A small multi-label image tagger, trained from scratch.
Model: 13.2M parameters, 32-pixel images, arch convformer, norm layernorm, activation gelu, patch size [2, 2], depths [3, 6, 6], widths [80, 160, 320].
Training: soap at rate 0.0013, 6100 steps, batches of 512.
Rows from block 5 of a small multi-label image tagger, named by matrix and row number. Rows with one number belong to one neuron. Each number is 500 + 40 x the weight over its row's rms, rounded and kept within 0 to 999. All counts start at 0. Numbers have three digits each.
After each neuron's rows are labels from the 100 images, of 14848, where the neuron reaches its highest value: "lies over" is the class under the peak. Only what is clearly more common there than usual is listed. The data: rendered scenes of toy objects such as cars, trees, mugs and chairs. In brackets: how many of the 100, against the usual share in percent.
# fc1: MLP up (model.blocks.5.mlp.fc1.weight, 960x160), inputs 0-159
# fc2: MLP down (model.blocks.5.mlp.fc2.weight, 160x960, transposed), outputs 0-159

fc1.591:559560532477547564535542487529506482432566431542558454448567439473553534447516499494540555554503549510519450528484558491496495552521485496529499506498512499543515594448503507461568454555608578506553446468506481469527450456490462505549493483565541516480558501530546484546484482485540459528534527438534569523567510536510519482443486573527496452533472468484486491499464482462515524454500494432523515488454481577447513510567503484528553555452409455515540524544514471482548569516525486
fc2.591:506532461467588508451479489483514562480495530521511494539552436537490510521488485524532488471477481490509455481529459572508532506524553561548528472507467478482496530443541504540500450446491459575521444358503482528535500558490508486499511463424467500476494579464497540550494510503445450493539539499461563490513541417491489560494455403528523476502500506457453542476530444450534464456548500397441523486510434498570496486494526514508552508606554489532520484527438394549530498474553507
lies over: flower (32 vs 0.2)

fc1.89:514526531526467513538454530529504512479509505497417456421530464494509543469441405495516477516511520437522464468450561506586506479483514530497480483535507512520540540488453539469631570513517507560497479462401496526535515537473535410507476456531424494497470542500502461500477512469459478487540542550546488495508476532503525427509519496528564504498535517394501437576479513577465484468467575524475478502417486492431433542526513458508459504546439516516429422423463507482513473488479494
fc2.89:469530535465499457527488512513524485553500477517436602477560495499484452493524496494471478475514504558536532483551544513514557465532558487479528508447522521503469589506488468575531476549575476462462455490416459507484528451514445448451493573480471541488510471519509528515477556602514530563531497539432511519520503522526460529404397473475540480574459461475508513461563475513483531520482449560501563453453562447537482606529531504523527494479498498458526538520507568451526485421497428
lies over: barrel (41 vs 0.5)

fc1.27:529455453533485437489535450487470549491518430490485567463514516483500542554538589530514500515532530495539528468491481584470514496501417529560457534509518506528504548553461528562498470511526501455548569525457480563554426542458452555553472575522530524485502457554486484509506493525512580496557502523501527468475432501535491523528440465477449501549469501587492514498577455490478531501555504522400517498540483498541553496558516465467583571492489523521535417474490458487574479556462593
fc2.27:470577516493473504521412507494475511523525473461470431469488538542502482439478510559453501451464539441478559413483489456472458519455449477467537508444481517432430591498505459454482548543495482497512500530574508533524497511532507470508509414498502415559506418540509442475573442478475502426521528462501509478510505425482522507521514556490425498572526488449489560517512573485488500494477545534528461527522459519500491538523541561492436579454538533492531474431492433476520523530509612
lies over: tree (26 vs 0.4)

fc1.242:487453521476435470457551540541573536519528520518550515447454470530470495540539460485471487528488506441441525518456526488544498454535470475556528500487595496561475477463437451441450490555608535540570475410575485514620468532533534478512530487477462427462486481457499503501480493514508521522498524596479501544522465529480507484431498491537492508583482523481528479523476550525517402531487534507470524518455534526468462470520517502558496488442594476427520417549563517468497518478502503
fc2.242:517542514492478523472507475497442517435530474551494478571480508511477479476456485492413436432475520488465534463546539409418482520448508523478457542460467492466513497485533562487562583544503514480531554530469560534492562532529617451489535490521533434478554526499489465460420439498499551451534476580547517538457495527489466444473497513486526490527436533490466499563522475546447465547503480502493555565554428485531458600500526584458465550461427471499520541496507500542539505528509495
lies over: mug (25 vs 0.4)

fc1.625:469458488538529536524529511507547473514515520504515474536519474496485465482472508511497457508467539531523529482494505402538456521561529471485533475553511512470527530457463502465519423474476509455487548504463460574504468503504408586570525551483494534482514513469511538512494578496493514566515453427575462459533482455431478514559369464556513580574509460506485435532523469432522460506552455482415575479452513555446433478451499460459469496513492461529472452435534445513521499567483444
fc2.625:560525486547509467527561532497471429448459526459457449460495399510515494551528552508507519475513583505522520544495425529471521448580473596534498481479505491529495496479480380494522427472525494486467427532498539590489473503514530498481524513497517526542572459454507540469530510606515477496510393453507557493554492543539463454537552478508452528467501499401463468486443525464500479529469501490498543467524518509484514498479508413438493509506490493512461473493500417500488562415449464
lies over: truck (25 vs 0.5)

fc1.555:533513511583514495556505518515452474542509555482502532541515550543544490523501460507483493489555546565379494451503534501467539521526502432486482468486533486508542421479542438534500565481503438582551434537518479458574528482531578561465486502529502554453506470584562482464526495466519527458449501434524441425512507530478557529492511480502571496430505470522577544531519514526450491486450517499547468576566509509545529457536515458460474513522406503452503508484540578543469470543462488
fc2.555:539463533432458500412500563469522543482529515452534464539501502564455521559487490514451502465470467517482528599472447509482456543551523501472492567450485477477507434492447455559471500457535511496491504545538525453431475529546589574521476575541461515473556501480474492535506493470470485428566463474491460569520467519504471437550512515450543474496413451493504468413530530546532498528538453410479514476437531495437524441511512443521485480400440521518509450489561457533518504493512520
lies over: bottle (31 vs 0.3)

fc1.629:510580587438463557471475457479504474581559467581488555432504476489464449516555519506475504456488461485386503519557509518502524473520483413551502499563480510485583454442511472552455573515504436511478510536465427544531524489506493498529484417476508531495473443488537485460449469581472488495490556506532598494552497531499546551493552517552523555476547467476480509489507543495462478433503491492509526530543490503477476459496493508533471444485530472418551427462510545504466556473428455
fc2.629:456473462445493495481547508500495497554549468507473455520475504444547496625510552487509583440471491491551443487549380571564463509533519540480488493418519496478441475529385517489521458511557480503508449472502495487492453521512512462502511486522529547442519506530450517562520554498539491500518507473528467545437440469489552530514538461556509495607394547474536531502505509490498478497455519513492549529519526497453498433429501557490535538465555446553491501536572528492454476530508572
lies over: mushroom (26 vs 0.5)

fc1.93:502451479441461507530519516480541483524477409561442522481498474495418506521446520466479433514525489538518494407445516514490479486483433489401455513460509454485556442492491501469483462464525467536535405522499407440483560423408524482465453465479397509476449479428496526435506493465491540468493504468515516478415500494441458502460447459501441490448479559478467464471496501552513533499434505514516553486478443467466427504507515435461469488476529466446514505487471457450446440509465494
fc2.93:496506528465534472501567512474403522477482530507472531418533530499478546438474420417427553495529477496469484500455534452453497422470472559458525479533497660519458543581495477496489527587502495428511549439569474433488569532537520489447511485509480487476496551499540543525544499541493473497540482479503482519522531570497489515470468508511433456470521449488561472542423548477448424556468466497465473438489449509510561518490532497470455519519507481517527479492511487563521442454510491
lies over: barrel (27 vs 0.5)

fc1.761:509466520413546491525518529509461483552499521529440525446542485464525481426465485446491462432495487542438443466535538527491559448551527514451510482460527426503515538515492593435499524526525459500539447511507507466521402497464513533543534518477541482511500461483434544516507532544489512480503434421505511468486523524479486543520531522558442481420509467457506491514546567516548461497432463446504535451460514549485448534547555445510415578446537485445544553467510391532534559475498464
fc2.761:518446509563449507509553527421448491431538539471537545398520525494541497596448465482452532407478486471526482531519438404489463497546430537542473486523505509527535546505513450545482536463529535494545433489421544498511442537520468536531531498565535560526543501515491570546513498472553449484552577512428461511466500509563454545477530502449504555473526516451536484511524482501512526519471496497517562531476482504434501456588477522460458512482554524520533531496413468506440504565475489
lies over: trophy (36 vs 0.3)

fc1.18:426499477509528521506499508505504428572556480516498506446475488535459549505486481483413442474486488515469469453519494513592586551502483484587505526568530445529472562462459455458472548527542556440448555542471506510399403562509489486481509442494486480507530495562562482492554503404544465419479486467558475460503500499456520438551439516530509519429506486512510544460529527506499519523510537528548462508502565516483506524524523514510437516519496449567522495480396514497496416499447517
fc2.18:484518551501515503509451558506499491458539457576502493541500523515522471506472523505522510464545404455482559533531538445471537520548500447425496467454484509610495442510510529559462440543474471488457570583538455470508478454519405487522480561457480523416502452497551512456501559504531482522507496519478532506478428429421506448526544541464419456511456470524493490533564458549487484495424448491547418526477564527582538528447500523478521505490504520582456540514506486481500494502551548
lies over: mushroom (30 vs 0.5)

fc1.25:465507502549433580484478477473536562508569554510577543500466416553529480442527463497486497493439389556554591530548494496545485484529528494505465479493494523525522514545465546539466521531479556541457526530481522540524467496517477521511546529535537496500583507440454477483506564451486550528486567539489473536529499564469432566501430452528501545517480446530561485450541480475461418497466535541471489517476524520453498522534511523513515503544479421415446586518566513514439468441501495
fc2.25:508465482566444511472394562543501450522421539557463478580494544482447485531477520540455386503480466461470561468457489476466539456555513451521508534430487533554488434547435486526497469498504475569446450557510515528507448540499521493432523487479452467476513467478481556506484539437478470560486472482515465470501457474534473440426486560461463456497453505495490491584520559556519512519485530512465472593509550496509533540439492488513531445533476450468460481488477497484479550603531476
lies over: sofa (30 vs 0.4)

fc1.31:490527468523520529439539495497504404495598476414532444480505527534518534469504535466478432467440452462515526491509524487497477439493529495465390455498495444432467467508521531548519513480476490530551526491494542552550471505463528471494470546587507515480426507435435500508446555545534491545559541471488411454405568514505533535523471529514451490525517482503481485472528469467531482464500521506516497576497522618431541441502474489531540444567519485501579489491563465512560452489492474
fc2.31:477507510525500525535530596539442459505408436499416529496522522569457508533479497514490444558506511533510503433486529482446426454521536329519473547436564459498444545472469517534490509501543566505467507548430444520516535491550527435499517526547513533452530555476422451505424532537539480522454486556493511439567459589520507545523505511492522518485496548520475546510508480541501510510523519412531498586487525491503504530524472454492496510498551539504495457499474506465508489483575488
lies over: umbrella (36 vs 0.3)

fc1.353:511502511497544513557458525509477461447526530566523470502503513524506484493575456397487514445549470501475498505469463457539470475547477426447545546520544516515542549568490513434434511523519485543463562562506506557471523421561449509512482489511589506493555553472447496466490456490572505520511494423494479546478511536485480517447402513493491490529469507534564524424459516494471458560534474493466452573444523419466464560528503379488481544520426467479514506497503489457486451477514424
fc2.353:547576485582498520504442552487472489431549420494548484539491505467566471455510510498463497513520486422487565516520455495508538471488475462481484472472470520521508464527521536563497474548524516510387480475545469581541504507503495513473564506577514458487559509508585497429513475439533436542449456521520522451562569519477468482510478559445483391473499519546510518404566535482502513523429483485472489498487504448501533571465416444447451498546490468472465488485483536535446477553539512
lies over: truck (27 vs 0.5)

fc1.508:427480404486460523514466585466470460463570510477483476484468486493536503511499481588451489426492437497484461519459517473468511531567416510537468494422447450519511499524517460517416500487537528569553507521561462548477462553431488473498447447476527427486440505456597491455524427475440503441466410435496499489501537504530457476459543520483475535538549492447553468445532434521493507469505508499511573510496463413526504494448429504559517458492510479475516504539518477537548497493470501
fc2.508:497403480486534410469504525507481447511464449392565550492467483492449570515536497489529542517441529510561510488450417551554463533429498547492539522479498479464543410523562462464498466452428466418504433456553500453438527494489467507576525446491546519465536545430497523487495548505532518515406529521489521507481530493580522517580546486527526532526512474502446427502489519463486523556512494516449532482515500504465549447485517499500535474448511489510541522544557465538519541575478537
lies over: mushroom (29 vs 0.5)

fc1.633:437500544490529500510478472482500499433512527510495547517464489474500491510496545509387532485525509491473490449470509514474517485474451514544422561534438502502564447556533434494454548451523523487531544547414443471468530430493469518495500428500547479442554563547526441494532498396426451541484413405507481468558509531512499529508534508608540461470576578504493509516461481515469479464566444526505461534483413492548513487533443477446507498504452485475476483484512495581533501500468479
fc2.633:564406541442513556429534484465486505514492514530494503498441537526481507501472569485527548524470512455527504514441428482490451497491543519467434481472552494495528468475483467531493474494620444473446358489594497481475460522487528463559531482488557527514447484466548500522511460479515495455515469455483435558473474587459543477632526534551484513496412473466475488438468477480487508480525483476489551586541473510432495514503500488573558502477574524537499479496504507533494515484519493
lies over: mushroom (33 vs 0.5)

fc1.696:510521545486528554471462494484496491536525477415419491523472539449438587448548492578536471562561447504533454517448532521550511473518515540549526525525542518559494528569522500498470489533505484540492554542458459508502504567445448507515468571531471499539518423505490519483463455475549478493578519457545513496518495478463446442512537499495547488489507546474556549492438451511466422476538514512507454466490474530447444502550538412445530477538526499470467416406546547490543472570527413
fc2.696:472478551509507454457468541449535566449524494485449433512444454587483508556533466503481471536509524561500532449498532580529456547490550523491451528497506544504484513539404507465537429581533481500495566452572466540561528534464489546550478509539513517447491506531500497489476392513510488471492424493493484472505511482478467538505570478488499483537548416462507509465524429517524511522486533496537508468509550531507498582557428519593423541493494528547519472543568548494521513433544413
lies over: barrel (29 vs 0.5)

fc1.350:465517599461493490493533379525527523549500539482529453442495450490451509416480518504423497460488537453560523508458470593496486496473465500507516422524496485436497473404463491500537480577488443478514492484405490500483501512486484536441527505560498501479480502515472465527482530488500526538503497468499427550464479452627525509532449464525529535443540429515530483539526550429467509522470451494510431470493581539503508509453514553498475486460573485473518594438472449464517472501471523
fc2.350:506496483582464513559482560461453512456516484553515479513470502519511470453490474551471506455486513528457543466483533435417528519548550421449468540467436526526512491486510457532489516464499432509503519594518487515501470478486499485546514502452488491453582411526571506565546526484532461451522545555426465485502474523465547502497540593495466481527440487491453535518600559486532454490478530504495527615468507491556559546497500494528471525484513537453543482494518587491449609565477515
lies over: house (26 vs 0.6)

fc1.258:532505461499571514494550468487480569535430473509438609476480434561454446468530514453525472440526436503547492462552513558493499440546433475533513510487484491479558467557466504503504519512549509529548449452480536499507557472499460545507528521466469555500584567516454493428459546419432558420534617526535541440495486529443508442494439470502519491494519493458510593538438553493456510510529461502517591519487471450535509560504536503503537519526527485507489510505527485521469505533461497
fc2.258:603477495510384437526515532467479554424541524493564480497538477469580460473503455549455511503440417523475478512493510487446421453482518473491500485421501498473497460484447527461485554506472469503465478480549535512508504487503513434424469460511514544455497476570521528524527518484488445452517470449446439565544415483519497413499530592483447521450493507495504462511500537430393484501478489466490481450493546529566500460456440528486527545483496425517524481518528545554507518521560489
lies over: snowman (34 vs 0.4)

fc1.627:454588541483554577510450522550498517437499472503485540543514514484509516505528453500469437461552610407429450454468494499511534456627481499511531452504543521479500492438488497493524471483505554527458560480461425448525518451510461522434495510523439539474445535518477511523439504484556474468514492572426494512459447547462539499515514505542478477452405473458454535491530574521533465523537473518516485474476519560470471505431526445510547550512516526554526498548547532483575498501559471
fc2.627:477496550546514422440484439435502554559449510475371483503578504493506549536560480509579573483473489537527493508491468523505472487518475504551544494511502465515467498488468552445464502514527446491523544574507522451480534538518489483523493487507493518438493501495556563518527459476503456476540448553498459561550547462565548479552491485570551507431450513512478525444521470446504489476507442485497405506461468603560558469572474489541513447531510463572525449510492465495457537515504408
lies over: ice cream (75 vs 0.3)

fc1.414:460513507584540502499567510517470421385462493509508421502527557524507433557501494434536498548588494552542517531453490473616558538536490499454518518538462489504483462530504502535513484458544550538460518505496482422537534539494477467547547418554486553484507552455535471491523545471508510498505532510502540534504469545485422567501499533408508486491468477500478473606520536510469453490467521483447550542469489510493491535499508423553501612527458528504510522532546524491537520470534573
fc2.414:396522461516532455464517543520532567508508491463489480484535516527483537421539467521543482530557464454444505525465359519528547451514557541558565458453527405431480508438457590505521438434516472529542516455531499466467467554495509491507503499514500509510493490459489569547537520475452551476536441556522544537462540434560521531578435503537508440505523439475453466503503488551526491496555532487501481466407568521523542527532497477491476426545517459476530493507494526513491479505537476
lies over: flower (37 vs 0.2)

fc1.108:472580433451455508448576455419535546484521505516455502455492533477478491417532485484522438495480550506456459434530536517590504484479502473509481488497504521436484506522468492412436486605558489505517466513452554529547479561496482459518467529498448445495517529482429511455485436457415533470478555488483485522437449498499500531504536467634457464447570482533497561521505466440525536500496522526484493483468576488483615455516504473500531490436478464512518493497511499475465498474457546
fc2.108:491492535597406500536478562461442491444482504562464519544513505522541434540462524561501509446448448549480517511502496466392454484467483482493483540517522512518526473493586431512412501512485465451467518519500506512482471424476479449495479543488437440504495473543455533542513502463588448516543545473472464496515516493458548477552527588451467529538449580469500528537565556526548498473475500443528513589547506465506542478452486481579495506433449565477538542451518516518515533523531478
lies over: tree (25 vs 0.4)

fc1.541:460464477527546472504541533458453493500533475423461469523525504518508547514486444531446453452453515486474504527435503524521497507489497489430539532481484454552533455544530469512520513484504462485526532524397463486520533517491466466495500523507479480447476428463468515469554514412568459497452427491536524457470558460506517487470489403444530534555428500465492599428589567460454480455535508520500573503514490537466519447481445498485396569519520415509489522548460529456482478560580502
fc2.541:472444513512514516480497484485542539487464488536521524442534568526527603563495450482476474508537473528452467506555503485441498506491490503488490493494498460461467473474434497551508492520576518586541547532517539462602421475539520548432507519543511512576581471486559415494505466483510488458584494488495590492499470498531542475557479499474520450488497597547502507452478533488445440476481528538553516391535540534502546517546574421444516519484538515489476445460478543533446495441493473
lies over: car (27 vs 0.4)

fc1.758:472440503515541427515430493507496487484523536544506518525479438472451523505451502499442507514516423417433528478485530538476531476475567497502451621473508527490533502468508439447509522474452468533512511486435530487510494525486434494444490485554505400440483479447508444521476481415496469497472409415556479478517453468446533501519532514553487551418512483402506491481505491503505446493502480448507515538505503446484497523505471539397491447438483361496504520515522491446445494484497487
fc2.758:491465587469482504476507544509523413435484485476457565479453524501491504513458534506467558521488491478482449478487526436498412499520542450435429513499508537493532435507489488535444519523541461418483565529531441540476473502496526525537448558440529537447516423569543534505551508506487489548519438521520508436545452543514489476508508502482404533455454452583489528445523459454418511493447517505582513491494510466458550506485434603482468493520543558507486519474454521491472444479525586
lies over: mushroom (30 vs 0.5)

fc1.228:513535542474481554545560466579486428471544519563488463502557529506528470537531422526457510538594508520454497505517481494558510481541528470395538480520539541500516521486510427504486574554495518500543493539526488465485571517448522482509585516544615471463465518495527501507515458542575530442571515475489561585499491532513462496497514566427554487500493442457483564500507505498498500520491545531468498542481392527474431560510444515534531519451563560497527461521479533524529482441504541
fc2.228:474487523486507597454546467497513577498521454507534417520555508468578505516550579551496578464471432477439517466516462464423563516460479507527571450492424488477524483432498596475477502490501494518516547519484438534531459493477492517547500409499491506529566479523485497471510482470468445464493513564486465474511502543465539512465538500491545474478524439509469560493519550516531492438468445517477522468450477500505547564447560508459499548486476529394527567518479546529516521418571431
lies over: flower (30 vs 0.2)

fc1.558:485518492508541523490507513480463547478497536499488522485477435516465461496521529454484450540486524515409562547535482608527482560484436450522412457498542474479484580493495516546465549487528508486545529552492481499469495445424445520455623470625501469497574530476473409514542489499452566496521469496458513459497583462465463466564533487559502434531464502576521480504483475524467431555486558488461487499518500518493537507513427487509548536479528461423528521474496459511447467540480530
fc2.558:491496509542491517519435560495463552562469461562493493584461532592442440563443468516449426534459542467531567506478558451474502499558553469454483532394487535530450474536495550526495477509442473534462411451563515493474444538553565494484538515479582504483489462488546434495479550469516518551466518457467472522500463519516484468543513507449517500503533459524429474543564546502518430514462486521493485601510504478480520569439493557482490475502533494498471504450483496454535487573510564
lies over: umbrella (34 vs 0.3)

fc1.39:453579487595496542503474533511454488459486484492469442552497581417544551467485486544539449462556496474500504496520493529487446500611461499496481436570509476510464493575560494540549541557504511449519508501553526494496478531530486506472475550538529499549506497469539520440550430487555565424560499466519480495505501557570459556494503499447468454531561479496473598520575540498442499513469524491505554487434477456446493545538527480541520532486514500528496508580520522518538495383468528
fc2.39:476487510499512517474514458519499525480533477445506498426539507516526538501498549375509615458550482545546484560479483565591492467475488505541469472485517420528492527425447473580501507485525489596510484423508548480486498532533497502535532514427496503513475522474512513469453523482568470445477517545518606514455558486479462523571476498501531488513529493480458465540415484485567448518499419577555488502493611470487459482528481479500495570518535505534523495511513520539511416487466440
lies over: flower (73 vs 0.2)

fc1.672:485510444441477514478475546515525498525444526496474492497544496509518536496551516462468398410517475539521531497526520437520514519584542548455609519451518477470502450510555501516481547438475433549547559516585465472545498456494471451449412557567470504491469482501523456498541438512499444491438493508473457545460392505538520496480513487447531510542506493482499539476527504469531502449477545513466458516592533505541486515529569502470557456583448522485470502550577444571477468456492507
fc2.672:547479509497594549518441576439539457530476500508577551494485488558413575476509494487551474453502538507483416501501492488522501542529511479432473469504508518487462445432510396516517558550583478490506498430443539535508528448501526545464483506475437519505554414501492617439471518482524500532408532419524551470495482496526545499534522517520547478469477497528474531503521530502504589559508555494535486485429512503543486480445490461543480538552510509474453485524549455532527502512492572
lies over: bottle (26 vs 0.3)